From a checkpoint of a small image classifier.
Model: num experts 4, layers 8.
Training: muon at rate 0.017, 8300 steps, batches of 256, held-out accuracy 100%.
Data: trained on fractals drawn by 1,000 iterated function systems, in grey, 73750 training examples.
Rows from block 3 of a small image classifier, named by matrix and row number. Rows with one number within an expert belong to one neuron, the router's apart. Each number is 500 + 40 x the weight over its row's rms, rounded and kept within 0 to 999. All counts start at 0. Numbers have three digits each. After the name is the row's rms in percent of the matrix's.
Before each expert's rows are labels from the 100 images, of 14848, where the router gives the expert most weight on average: "responds to" is what is common among them; "patch colour" is the nearest of a few named colours to the mean colour under the peak. Only what is clearly more common there than usual is listed. The data: fractals drawn by 1,000 iterated function systems, in grey. In brackets: how many of the 100.
# router: router (model.blocks.3.mlp.router.weight, 4x384, trained with AdamW), inputs 154-230
# gate: expert gate (model.blocks.3.mlp.gate, 4x192x384), inputs 154-230
# up: expert up (model.blocks.3.mlp.up, 4x192x384), inputs 154-230
# down: expert down (model.blocks.3.mlp.down, 4x384x192, transposed), outputs 154-230

# expert 3
responds to: two maps (100); sparse (100); dark on light (73)
patch colour: white (65)
router.3 090:468486472483541452462535564398495533514503492459518434521540484434454531462445515474536525402491436452544506550465462559556501529478597474591505453552544401497512512465505457564570439430523525589492511466430573511514533446569490490
gate.0 109:575610514568512493513580443473515501501508515548531495512475482476488476516525469553536444425559518499445542488449401533530506494503593506521573433481476422475492523519568524522537515477475543515493485538489492493565514483524505459
up.0 109:440447492467471575470484538551466533430513556431495497472528535507507521486459532469479577536520519474521460584544541488449529530485466463513402551497532532538553482486467501513445508546536464500533538471495538516473501525474519500
down.0 106:508443534488611496474554537438524497542470484475500493579486478501533544477487464467529486425500526512533505509492483663501557425502520505479506473517508455478532537477400495475575525502448462477489549510521509492583447515447481502
gate.1 102:452401455429503487409504510487510513491433500502511549499503533513512548481441522527505491487532463460500505502535480500498481450524574464547399549553531448500477480489476385568503424498490481551551484470547530494515541522485413448
up.1 104:446416449479508519422473518522466511484454497511468538478507526538506563461433506515532521515517468418525511507554499488470472492564545435568414557580526444474491465465448414532562461524478472581535512473528515548566562529472401447
down.1 105:561535517548521559559487464493563510463524505499483433444488519559517544525482515486484546541471512478495530459509456561512555537461477428496468504443530596520569479486492465473510556538518503530517466477507521517537436510518459497
gate.2 118:486565467420468529423541548487433502544464578500473423516540487575524496576509524538491529484447432458479555553536476447497485520512640484465489488516547584506568502479501508535500443484486499513551553529537533527525530481500579477
up.2 113:542491546551455460510459479440578521435555434433514500485468479456470513485506482470503483564602520564477498443445474513545458489503424531506566519498484440477487491500561484518502578500550486478483446434486523417430424490463440535
down.2 118:507460528521540534471498516549507460584490499491478602543522565444513544451526463532510432495523585483557517471514526519532495531473500524522506537502483458455529418506539446530495564410508575470507515498480463452409508481541481498
gate.3 036:480495535505503494538559471478473466484555476463435470524538512529471493513495598473472555483518582483502531499451532528541493549524471488506547535502473469479477559445512396518463470560469497511494468526532455443544485506545479502
up.3 032:556500438486529516451488489541499534478543480528519505500489540487506479449470475515530489525495487508436518529523525529470456420533539513520427393471522508591558506492536543467535576516529562461467530534493507552452490487446530527
down.3 036:529494532436501443481476539486494504469529494515536542473505450462538447502497529517421548476467572455485529479520471461520464469533487565476525517436581547493503474452565512541557500517500481509499488531441462406492437525516547530
gate.4 053:500509494549484436448524435489527514456482523540466524490496458517450543545469493493512495521460462559545537393449542502454498545507489546517541480496568506480452467554437515496549537463511531551441517483577467536493465480569480379
up.4 053:442490516565493487538410454489521528543482357522495451544523568493489543439497502487496458484531589465438468544525430521550452531467503505488495519509484513534503504435546508504460398548532519478544459464485533531543497478486477591
down.4 050:566491502499465488531448446508514497540499495521493407451556559431523482484574470454482549485518514471571451485471485478491500428504466483506486531535468441518465436448477519486430497478481516491500461457548537509523445485523455552
gate.5 106:494528431442482511510470519493548505501509570515521500451480475538426469478515442409529550549530457540497555441498509460450499518521463447486584556546451460470502505521498497506411560507519572522488453571522459495556512500417496551
up.5 109:470516470466480486499465460511547522444525561512564544473472500572478472516491489433514564504524398504470582486511540505461533515570473486503545480522436472466464467515457485532440537527532578500483470535524475456515555517433474565
down.5 112:485499531470505483525572493553554459510506482506520463542533574521617617513520466476521577528481556464519531472477498425510489526459529491422491521434488495520503471509556524450553551449480422460505509540491508518556457525428511469
gate.6 085:521409465478473525517428491518501461524518384511546543429468488576428405466540485474486510482480436534518444456467441534479515554503471500469462504492548468484559419415574501564555546537516517549558542503539520485564501529494478543
up.6 078:545449586446447522526518498484519545425450551506461427486594477490547561506479511496485475469570567479495593546473509429465502496547555556510447447539440537566469573468557474525488472494512405459512492488498509485480456460483478458
down.6 078:490538518505457538479497494534502486490457544495489537546442526509450568527429486525488471546580465458512519436466490519524498586510512508465459515454443434472539481482484504551511467524512475456450509420566476468453472492525515530
gate.7 049:507587568397403551472508514510480424512566557484558529496510461562492479481469455520481351537511466447498517551509531464538537489486518392521552473488473489499541448464515418497486480457493556573533548494497482522479472528519492491
up.7 051:486429422501529517467517559443509521495489487531450532513459446472493545519507568452479530460419470521506502499425464573457529481554471564459422526512462505456438513523442497498520517469515537440495418512547496467458527547443494579
down.7 051:552485464461524583529493463457495466497460495517443628507469470441517451546537485549450474536497485479538486492458501515491455505559521519502503478485500570426529519390539536485497577463543483516468483459503530464475477504487484448
gate.8 093:496504470570514528501573543496497505485492416555440464522430509552530492540539510537485462507561487487463523485425518524507452481495547505482514553563488602512529515539432501571529492476536433515491549569505503415477462464572495498
up.8 087:534498522435518483494487496426463461515510517498487442513516498508477515459492434601572468504423566544567557474502540462548534493497502481519571462519395489489481494537519573450468434423489484497534529533546471520449490447509452457
down.8 093:492504479492492509556532530597489450495468501507489536554473480510414529551516508505463500496573486507491488520492484461519527484498488459579505559437508538443535528467464483582544434530430536462449456488512531493490483481491490454
gate.9 114:555429470543476489468467459448485485460514454484499458544458518416493483529466482484511551428542468495487494490484438545477472474614418458461517513516493463481464497470503463487536481526508485475488513480491419499478438515534472527
up.9 117:490549482446550516557419485540475475549441536494503538531532512497550432502504495450481502573479507498540518511498485478499499478527525524465527488501518410486536507473545523448498481543562614454510552502454555491560497503428525495
down.9 104:498426524489481513528486435468531471444534487549537573555546513519457437509474492491463466503563445495504477511500506529501529510422468571456496462555510525525427516487483507535535455555498532466591480507456542431532420499478483512
gate.10 116:499446480527507590586442455470499508482489502497469518544500534477481495495485441459523534463431515540506509461437497448495448523549568551437510449495474445489471478459476473537443472501476470526561429540500548521535389454504469479
up.10 115:477491495533525498532437459475555531457567523504506502505585505530541523505541556507548474465502537532498463455519494432465520569435494535548508533543490552509449442541495470492364525559482539495523535497476544510545438502494434467
down.10 110:508480491495539459444501568572583574469468515456539530504510526530489509571529467536480511546480527515447504493496411510452493505544516492508487494452486469457531458496506526520484502531457484501489506406461447488521489496499475536
gate.11 101:546388518485535439497491459529486507485465495523486453444529458528499504500524510489493447424466468436610483469567620481491518445560433529497475572541522347511500497525508562496481502466578520515487445463538493590519504561541440498
up.11 100:403544513485492518555567532551454491480479442514498502486503551547492540541513468559520435487476546461542559492497487435518508545449520386490514503530511501396466590495428493498455551538513524435473538488512482475550534543504509487
down.11 096:539442545580449552530549476521536422518438481488498537453500477418466493527494538499494550432644538495468490532518461518485476465521536501452484506453459501547457541568548529575424524488491468464493466525549503495485516467467482476
gate.12 099:427472509512540490649472491481479462460489497523488477416493459528512461560483557449482456495466507448508505523464468511481467564540445538447481514508538539509557455440441456468497426544518525559461523521484513500473502493530484531
up.12 095:455473476499533476617489478467483462496484541488451479446538502554516483571482541502450510480456453482550524563476553554465517525528437537508492502540489483479503512378456478454532454562511546582465505509501526457461525466498466501
down.12 105:513440508483533527488526468548523490501485488550503489491513517448538485448451470507491536487487538484587492499543450508528433525536419468486509514548483597483517445533435542452384554493460536471474418579538492547553518541498481542
gate.13 064:528472583521494443488474571513525473601534572546473500527590463504437413534459501486487445511458466532516476453433507456467521506455460451581534498471543533499487516510476403451487518441504525514472533513434555466452495433449510476
up.13 062:544393550483497408464454481443506495573561511486498438540544416521434419528484481453462522548453532508470500486513551507484464520512482406432454516485561508491434505453521454475445494519527522514572459500497557541478465494451463487
down.13 059:517425455470527549526449527502547477426500466488507510455577505542508477505548454471438508545461462503470483534503630545470546484516469531468513543483541513490524551513519493516452460592524496538484529560436517464485490568438548528
gate.14 112:480546475491526552527470483513483465477543507442507434446500512459528454550406477439512494501518528521550431431476493530514573527475476538514444541536548449521567435459492507453509473488509450523549525500514504450536581461515385491
up.14 108:529543529534500553535452533422516526478509478546503569530484512507462467525468453530475480453528495525518538524541555502455451470527472556464530526578493521507392537516478517468473526461464490460511546467487528534531492504560560588
down.14 107:497482601508483542493476515420485502465423515505494500543432531426543473467522500522526455487524579487588504495476499499522479482457500521556487520476538577486490526514447525527602499525536521495531483531519537403434442531527433563
gate.15 019:497557490534488464518461533589474533486514555436418424476489475456483561555502558512458556562528457526489440495506523453517483542498486468526478477542497435472450488546349503478531504488471479541495515522536582497462515480530515535
up.15 019:490470457555500480481502511592464463530552494415422463462439502469518470552502611513507533562514451498401466476515518454534434566451500557542473467499557425437499520559383490507543464533519457549518553507520524509483542487506491482
down.15 021:561463482483539518520399571513413499477507491540527486523560470469511541503427502489458518532464476479439484520515483427560496548604531507522481515543453448495457495513518511416449525487556500488503512554537536541482576531538420527
gate.16 018:538512457496480478488526496504518491515520508472467469468585488532588572494519520473502484464486505492518547612595524431487439516523509467500518556571466538557546508469519486474418508463543446489578508482472525466539492495436492463
up.16 017:545542549626486499506510496534471553503447463477502448533487477498479521500452524460453508540451512540527465458461440459500509503545448507588530562561446510441502435508430512547491479461495471531480505533481540414520525493492491597
down.16 017:450534464473506476535448534469558559484515433526540500538455514446544523499548527513542519454511489511574509531515526404501575546523463551461489475579510526448486458538516489482439475433507481450503633529544460497636488520440471471

# expert 1
responds to: sparse (97)
patch colour: black (88)
router.1 105:461534535522467482465529420517494570457530525456454488466419443521464463488543512497523499538547559489487431500473522502479515506466442434530536562515415556523567498517420491479470466467543485446461404572539463459487503553532548528
gate.0 113:506519527458487541500463433520504464561549503477598467513478520508526481474475476464507513539543527488500562559522495454532520461484466514431458450502493498507513508492481470530506453492475479502483530474457505459519442439529560470
up.0 108:462486583419455533504528549486524506558491553467608460545552529500534470506480491480534511498530488486487516577560480489508532519493492555407445437541493480486522515451487471559566426507471494493460597488451494463515458440538513473
down.0 104:523435491453493525508534459569499446553463476522495463566535547470533502460516479457411562496485489575552501486554541493535505440585495600473494498507483463516489555550543505501580523571438511510533473524516480570520449561474471520
gate.1 122:545502499511519419423518379520500520469561476497480577555504605479507485512626511536496505442565523531530632459505531532421527519471522513474467468522466489544545505493530482589494515484543504540500470431544522521478540444459536455
up.1 125:466492518501529449452504389499501514447542477520473595562502637458486497530609545531497495423560514523518570469498552558408550453477556506548515453509499492488492493488526479548508539448580510530527501477548515500488514480451548424
down.1 118:470463510489512533468496513436459527529485478502486515529489550496437531521507531534534505459468493476439487470510498578475524443505590554527524455482479563420505483520559401492548525473545523546521474464504529531537528496450483465
gate.2 091:509481494513480508549475496497484436492484504461484594480487468519473494503504558500495513481491555517497477605444439466529478491455516508533535501495580460565467469528473585519536460560490511474497513529509535518576491473563503437
up.2 094:477499500505546502498420424438477450495495606485512522492452509543497471550524546455555484551471595512561559569536522472424498494522523481541457449475497533528457495511482538515454527468507550534501541511529495516521487495520566456
down.2 096:423541420506530514446524461463501526535486558439512538507561457506455543490458459503490517524529579537459540549507520457511487444399503486549485524513514495551488510508516450484458452554471415499481539512447508439489393519492490493
gate.3 106:518443487518509486472551495502485466499537442532467491468428473526475492513441527542523474552470454554507441433520523487566576509492509450549472506489515495528459482463426556478559479469514596470560534558535503470493500469550479445
up.3 103:414519465534491497486465540494607488483510513473551519490548438525464515528482487540521540479558479502477508507494500552478494530463469498437488553471482537499606467469484482456484529551510460447447514457508469543489532523504456565
down.3 099:481498451541499424544478531571533544490439472508471562493474550474471442482474473556491484439612446460465513534494537479532529432496542526478494468501461468519552571444500520551499511543545543514474518434472543475479517530498512539
gate.4 103:466451546482478545536472501488501485460486485470483584485576523515480450548511468504464393547552429472504580497483474483464524542531472524477453541526472521437543504489608485525525522525493492447476452495555487445492550488483429498
up.4 098:509478487521522483475541536487542508549439470508481562490497547529475550467541525461528533446428570481506514494427441559473519473533540534423525427439545502576486465438454531484510530511518557563478433500481499485538496497472532474
down.4 103:471511546471582493500536503560505522524531563476505462510502574517457504446503517515390467562507399459513572489491456462513536538506525488567481498496611494474495485471561530537500542551548459516463497534412484466468453513481506477
gate.5 108:501494478486518397473492523460567434556436519484542455504560460478549486522421504534509579467481530571455448537542511522476449549531479556579514515511478463473571465505474443478512547466458473560556423535454519557498430511483452607
up.5 108:520493449510540584458529468506469539501532493531473556561477539471433461521521477469477407530549473467543525444558439496552546505458493506422533473505531533483520477509560500546500497543511446526458578481496481414492551419450527453
down.5 111:568441475546475489489587517469384581532554519523488552502488429493544476553497499515542445516511485530489481469463499506563545496515464485520501499537504528533544472462547479536494474515506512563510526564454553442569553484481442531
gate.6 118:459486463507473471487516522446472520501399533607455492518464497501439541564469420493510510551429520476463464494491531467485517542488520488561503532541519559536525519487502473467542494513493501460483475436487495516629531507551431540
up.6 104:502503478460518440432516468494521432550503511528561452457461525504522449507507504434496528485470498478463418505464517517543465495532480513477515474485445528531452514498519445474476559487487501479505458439415478427511549522506486467
down.6 106:479511484495545482505475492551521486441492452554504524607475455533513497503502540473444477469506489471465467544495555533492515556448525474538538494502549487437549470527487510507529581511490540488513489576560470492510503530486470497
gate.7 099:516519528566464521593469487500502505534489499492384455544631484480468439528470541534515602485441503518532448427551472487508525527510501531503566470525454506470493468519512543473549559474490520492516561457525559514449523462476418467
up.7 100:453513490501502530486453503514474486477496506499454472469580484512541499466497549546515575580571479514575429439539525494486487525513564492485539523488479463557474452480530502497516538507481510531483621519470515547468516463466445492
down.7 105:533408498461438517501467534489505556507520518484491499500542489439440469532410487546492555511456503499433459449532466483496483488530493444477497475510456421481558471595523568469484530504519543478514625517507484475520505501521414497
gate.8 100:453474515517537453568498517422507484456511498478510429523442512489451494466519490468494482472566444540509490513462457579468481481473557544457604443497451474506508545503519461509465433478557521438503466527478508478464513510488574534
up.8 105:507518508526443571460492503537399531474578461539502563476514430534455548515493495448499593512502495541451464504541499411539521566529472486497408520493515539490516410476441541486490458476486445515511532531529473488523483508530439588
down.8 104:546531529506535451537513497466636486524461474505489503502535542492547505458494503475482429466473527489497509429514469573465500482442524512472554487527499447523585578529548464527476491490521524498502442526523505516433516495505590436
gate.9 096:502433445498486519453528434541534511457484483515504521485549513527564526553463514442486567560491560460480400528510501474466525500497463408458561516579491481503461545523602442494541423523550541516483517413531508498511531471499536480
up.9 097:451433484562545458493510491489508508509584572516630546444490418471510505506466445471465542515447502510454313505540450503440483526481449489467571439523515521508504510511499485489526505469511431525445509418554433476536558507482503547
down.9 094:586470458578471522480554485526508477503483542525512567507468441521491490456441488451502489513561436515496498546518503512517536421503442433460489505552469463522494500556477470526497435450500530511470563505549466501429587500499480518
gate.10 104:501541471577483465487474458523535482465503426496504501488512503561486530532507497557484611390571539518496565527529528529425552483483506470516496563532425519513542398505435535474488546457473500491486494497405527518501488458463497528
up.10 099:554557527519476536468555565451441487510551519545436438541473516512563495439528522496521411603489511480551430463455505487469470459483505452482523455474574539462533593442603543520469473507560430521481480502616523477493497521549557546
down.10 099:505441501560510511492506503571504481348457488499502599500520482529500506525501498456475500414498513508510488559517488554509524519464491527521457535537426457538507485521496536517519524467413508504470499436438515450470543494475437397
gate.11 079:519434407542538549513537479379469523494457486543511537531469497491508488462566520392506542567458451519489514473504468501459570498508457536521478423499465549538425513472468514515458504519528472530536436536557502522478606524470455491
up.11 106:572525504531529426516495469442515553521477499491492466450538548517491485461489532474493551435484464486548509490494443481479462496500594468526515544504444553471557526555510521493585469490452561513489498501514572449512492530500549486
down.11 118:523505501483488498439512546470543562506511505518510478504558562506484493508506547526541523484487507464533495523498492485503481429524550434463472445483483511458520564507520455543609490557486601499521509478490574496570469564547516533
gate.12 090:463477457469498511510424501497556475492541491489491531441486495457466482532524505495514448598482553429534452472545531499493488449492424508467491441488503509505522617530557425570517564535526478471517488466602553539453560563485550492
up.12 092:485481485515496531393433595497533496505461499569518469484558526488511535512538475511520500532436544486515526443508619522536533461543472425507438463504533529518545494552567494535556516480517431512520533441497530457493482500488501447
down.12 094:488513542480513513496419454498463528492493587548480545482495551453437508411584517497430430458501477467502539468484580483494530505455519459507487510512525567484546461498545484533471509565527478507504482582449504561456488469507488490
gate.13 100:475484488547496609420432484499449503503572486524474490501502485494527465452508533486535431466465520540494466553447549534497465484464534476479485542480505459554469477532472425488482528583467461541483575516532501506574441391517558438
up.13 107:532422385488518535497486521482464447539574522506491429458468487507536441504535498536517456442473506516502426509470447450438502449468465553519488541544492557491482457511545507525535499494468493524538534469527477457566450455495515528
down.13 102:451486478454542499498546538413452460538573528515480521489476472488557456563527428497475517520538501487559492536507537500505481493426502532523482577506546504512453490463532420539497507544472486477477537511463482504465430457480470492
gate.14 099:426439455432499457497511502548488545550435577534543469484492490494514503533521472502556465516527501467386488473561469482495502457488540572558508559458431574487485470485470492481447477583521510462478478576535504558443449501441498482
up.14 084:570515560508507582577510565444507453518519460513493548521498473532517485429455479509465550527454515491498475570491470563503514560540484483429518465532510495553478547522539500539527461470431486482512520477476500441540560524561487548
down.14 098:518437498491495532465441568592473517526473514528501564526466424493567493529503475481581414469537475458371450541489491460488522510468482507491490523536427568518523462514487439515434482564487528478512482547510522557456509515533461518
gate.15 094:494456501525578541470511508553582412476538513526524535516467473475461509483437531534451535575460495534449575533460521549564534538483512549499555589531487539488524572523403475503431560539527493474525468538462532462570503479515529458
up.15 083:500542521399450512555547536494489480521508558494494506481468549468503467519462461449515476371492578504518440514463463503479509499467522506521443478449456425488457485521584560531543412490449562545449504495508427502410500525457512509
down.15 094:543529545518551510522478528539589455517510534442492468449472457478458459500542492500451467507471471516525462510473483592496521461482507562516490520487469476500524500520463503508395464495519451499535483554466474441578501468506560470
gate.16 094:611525489498523512523506464516502511522544467532517585507469566445491538533506528491501462465470558489526428508470543472523541535468528418485482518496446522567546511507624463534514491559417437507507517524413524515450508510520505497
up.16 092:395523483513441489503492498495529502474398518508521480490558477541490492538489500491498500485473474511509540450525486515498528517496485518530445470515506523488514457466338564473503480497550474481464498504546508450529526482466507473
down.16 097:469476491525498502500473520607510453548436540473482511414583531556483524537502505543430534515470467609492494515509477496484496497497416506537485531545455482545503559534487522458496454466487499527486553567431487548476496557469497523

# expert 2
responds to: dense (94)
patch colour: grey (87)
router.2 104:505536499439495564459435477500502481476531507480468489489471480522538473532531477462451553493467431512454471465513513498414441501495329530440485569500495540425473435491467466410444532497467470490447502540481460514507471564485470528
gate.0 092:443538497547503513526567516478476483457525472520480556498470462466534505469512495472510514552471520450486512453571490486487464485476445436501450425466543473486555548469485505510573475506502513554549422526450510484517545486561517509
up.0 083:487505489564511511518540532489518470431534463533515515470490464477508482474525488480457509497491533461544468459580417498468460512502489490537438461463543428485526531510477532496559494538457488515560407516506489464527542505534535578
down.0 098:499498553508524492563552488491500567584513520461543462461497449554441582515460462550501521474440522540446489484503522557512483490498443493486537487485539486447458422536513470534503575507450497470462502466508547543482432584537494530
gate.1 107:523523479606514457502441472522473505479440570533538420454435520460501438519505545514488527553513487511556478452509506533504492498496424507475528456507530533516453532519521474490524538504477517512453461573504472484505520543492450554
up.1 108:482496482486489561509513471517510534543536487442465489552454478562445547485523507485550511498457512507493517509475501384456481427494555514556456480526519455639526517444485465477565452449508478504472538492502557492545432490496492487
down.1 100:484506410446501530462530464577490484455514486460520440400465495449510532480569534529523485518469539499445510460526466592465482446511434565481557504526453498480531457543561530519457553586514477527403408524465435483481470483453502538
gate.2 107:511541504536494571490429502560513476463501479519503515549484521534472468559524456529501544494480462485494449520551512475497455468536519459452411535462485443518506564536545466467603526534535460519474576471474427511476557488543494500
up.2 110:537471573561536527512449534553483492453516454509508584509521472530526466511535494520503498499478516456451517483484479475540500533480506502512596482479549526474522493542438497431524500496501486468514522505551530447560473496513533510
down.2 098:452571469461482519500505516499554518481484512469494475475505451511514382484498483508461537431566492490553483509540528512491470492532531385582477497526444456473483465544539523530576504460514519485477465512478431459486551497502491503
gate.3 105:556484530503499507502419510481419568459499478535507467547516435466450457505500516514524523579467473477444528547497495535480478468457486474455503582539445445421563509552490447524511474574587466447529509504484483525404470535507574511
up.3 106:529458502504452517518547502477502532503474475506516580528548445430483485438457605454492492488556527482548546565503447503566493519469540499534521405487514498476544580515560485448494553518546577519460567536483479511540520501475490530
down.3 102:500561448446557467443463485500488518510467508500470500492422507555460539564452519548487459616415519590412464470480492556499484441587537482618549514546398501536482548482553484488521544562498514466501443495500519465418497477565507487
gate.4 108:504489517489556527521521487602462470511462499500472495501466500508481571557521494529480509472487478487544465495523495448530535479525522499449520560469563588493499441505458533480468455517521466471512554548483444461452515514505516446
up.4 103:530492483501431511484486482430562521498567544489539507493469507534548465417456493485525483544523547524445506509519481533477455559515502502506510448510444419480537527470579466560524522487516480557524464437476545521548480490473490530
down.4 113:480519439505506461473563527517490466558480525534461508461507503423481510561488533581488462464530402500516476519513530436512495534476543444454552595455521499515493474469427489510452517512518427515517453474497470550465552465497508510
gate.5 109:461556472478554458512482454554546408512449493493453453474548529512507570525485466535554483498460529504488474528489478507492498435455542552441501572518443516449531516492463445523490468480485563478441426458489521491521496539464569414
up.5 112:465546486512570481498440484533534435526422475489461411455516565489490592549469490584522523516445505476508478490501498522499503461492492543403512582525468487454496535500469415539505481477493500483434454462457497476533530526498538436
down.5 104:564480458492564494433525499487442467519488481517509507513504439445489479477415427480466476527445482503502537476542524437557597594537520408573507472524556459566494534491457496500498453373473531518510475492488517550495489478502477475
gate.6 101:478499509485552456503522543467492508507537487539562384451488500418471519428452502455489534469502411487537544431472399485480460563483505534500495461527534482411481504562428494529476514504571577511506516514471500517640491479528446565
up.6 107:558483441442530523510519497494480549443532486451441511393461447556517551463519545463484530518548484479550427496486547524440533478562572524512573576489415508447529586517560436483502532495547591520482479507413589574518518535507581486
down.6 102:557388527505481509470547510506559495518452490509531494471513575551513522429405492510492463525502568483487537523490497578522533519482541466501552474430494408492596528585450568482468530490507483514542547520488557425531522523443481444
gate.7 099:531447545530498531476554480460485558529415549491494466550457487471459496403469532525450541512543492567566469586547454482449533585481457500501475495437503494463535473514545418436502535534493531509497528486530549478486450522558463446
up.7 097:466528478473465488502458512559495438494586464526495494483524497529493485581533477502531486477465541439420495425429506490549461415505504498466534512550535517533464508464440549578507496449468491482531435488496447516477541500439496532
down.7 106:505533559556510557471501498521507517473579523458471482491443523455467478560454547517520485497555426531534511516478504464459465468507540493440524481561635480454499516524484512500497467502464462473471549496514456444475420498494494440
gate.8 095:493535401568473564498515482529509476521543529521492488495523514512510513491568524483513516502508475495551553518470459478390486460496497468446417433477466449550493524430522473544507484525472437547516455500449441536519618485445496490
up.8 092:525492554434465450500489503462490535522444501511524514469498504461501474501490472506468505520469492512447457483518545491603483478522466526591558550517517509456507464547515479479482530439537534506479522501526531458481416499547504522
down.8 099:515506512523488494496548475452538464555539463483503519489497425533624511500535518469486504463518444555511496460484426486539450457529441512459535554392522518500539450476429451549440517483467560531455469483457457492578511540459514488
gate.9 032:490475507516512435475550491597512499529531493515465494514479487500497510471522502498547509524562518504536515497471507588539523496434441420430514477516443445528502470534506480470488464472465480452524480544489510507476515524488530487
up.9 030:484514509512480433469532486537522484556535495513489553538515488473456468466475497547496489512547533484455547562469504443463440580452484440464526538457477499473533423497456487437459491578465429467505508553495556515485470557476546517
down.9 032:501592481475475495457503500542438506486529519508520552476503553508515465531552441495429464572501572454513486489465558444446502480440553552487509441471524457437496524550503424455480510544452475459453524535498542553470467547445512425
gate.10 104:484457466568475516513497446430424553461538501506534454479460564450527458479554456475492565516580550449476514487520420548524506561492549491446479461392525391537510477569475501469513548526487530437490509473484473468539452497423464478
up.10 098:553461576479483527502512511544529478554444535476507508510530439480541419439440499501475589419568480522472503493447538551522455478553500527535524493493436575503546477477415483566456436421487500513521531536515451507434539557487483501
down.10 102:548514524521547508462499498471494585513436397477476496414493475526459530445472483496463461567470478519474539495487455527466506533394480501476542574471537550493480552542498541469423468516529515493560592532543512473543487572514459518
gate.11 097:463543465410495538458456548424543519502446441478486473523511481505513552455484509440518502549521547589434584425506489523511425543465522556500579491457495363479413533479497551473538496516502489544506540596476499450529516529493455523
up.11 099:516557499435483489450512563444508557474460460504458472579539472495428513466492457443528518560519564591446544472527495520458463541477532512520556457499491412483437549497510539515521493521530490474503509567488567460521436563487476475
down.11 100:495478508491543492486449481488582460451542515448504580570504505505468555515482508510417508527570487446517467534468574481472523413497491540488472469550449478427482460527484423445461573462467518495502475436462472501461562509499506511
gate.12 030:517577499518553598429537506514535509557489487496471498514584468464415456566515465458528473486531482518485452493528483472462484517482507453489508510458449441516530519501492482491464527523525509475480485462589509531407474518530465500
up.12 029:512553500502500539510579576489494451557516431479441534529527524494397507515483412482475508518457486519482465440505531510516453526521570549473500535495553476585499534444477511507437455480487540489480477454553506406411455465535472464
down.12 031:513501485462498492488498472529482531554439487521481408523458512491489557447459495530425430514506515500503527506485549525537510461573482468598433472534457470469452459443354509486481538452494541550513462515455502496528422479551394557
gate.13 045:510488486552502499518483479596520485487487447561516619548539455437500480449469514509490515488457430444455533481549533485588516521555601518485532424479574434530458533573535501557597505457479520535509495508478449566501521473454527424
up.13 041:439543509460499531498531544491446487486541517426538381510571520487524484544494454467500488478495535559487490537476437511458421467459469415554490576509429534531572448470436528418481460487514492488483561537517515444509435500546521503
down.13 042:490532432599511505516470500502484514434502448491438559517535488492434514528437549517475514536470451416390538505507496474481438556561531498421514563554472467469453595507497520465533502501468506527529481501535476508509582468582547471
gate.14 107:475533442486476487502443596442526466486507527537477439525500533490563562484515520521492521517536484486514415517465531535457450465482511494536465551538537512475552523485561529523485503508436451507521483497442534482424571494535525569
up.14 107:546506562525536506502553411516494582509458485481484513469495455501383448500484477499491483531446490520485581511521466496556548494524546493498544478461482473498465541496414438508515508529560536492490495496546465491566440505460527482
down.14 105:493471465509444505561501516533545543492526518511531445501522485529460521508533471495480464594534491508499487471502571494465485485470442562515536529600550401444528468562427489493526533545445489463467449510498554508551480528534556514
gate.15 099:533500545513530521461541539540539500555568507514502514473486562541501573484562507478452453400473488438553528468446460486465465508500540497447436527488509475492522536462523501578517486526500472502492474453483515465516442523498477509
up.15 102:460462461493460456548446494480485535444446493465461511497478447487459449514439484532520549534552502564430450562561552538552528519494486516545561493534486524479470435539455497451514505463535514528473529519510486523548560472492481522
down.15 103:532498485567496559517529574478512444528516478506506479514516518531562493490505437491548419407544483513428506486497483448501498565537600479456517537504471517466495562482518453542544484525506501508451514510506482502460524471515496465
gate.16 098:471495578517449546458531559564520535485461537466483483502534478538539458515461445467527547496538455426471537573514524542512480521533519568524395474477448466587529484444540418544521433531496501563482472517599593540475528495539531455
up.16 099:543449561493475537482479546560533513488499517494445495461518512467550497525519492484519533453540469488484511558510577542502477487530530524472391517490468447548531468499550494501522446568482517532479504509529574533457567495461490532
down.16 109:472500527555548486533478463479505474439520500468518444551497555572469457493479516527413470514560437530541535538492463595512495526542521500386497463481537537435462498528554463518437558574518443486500540527534560468531515483446552449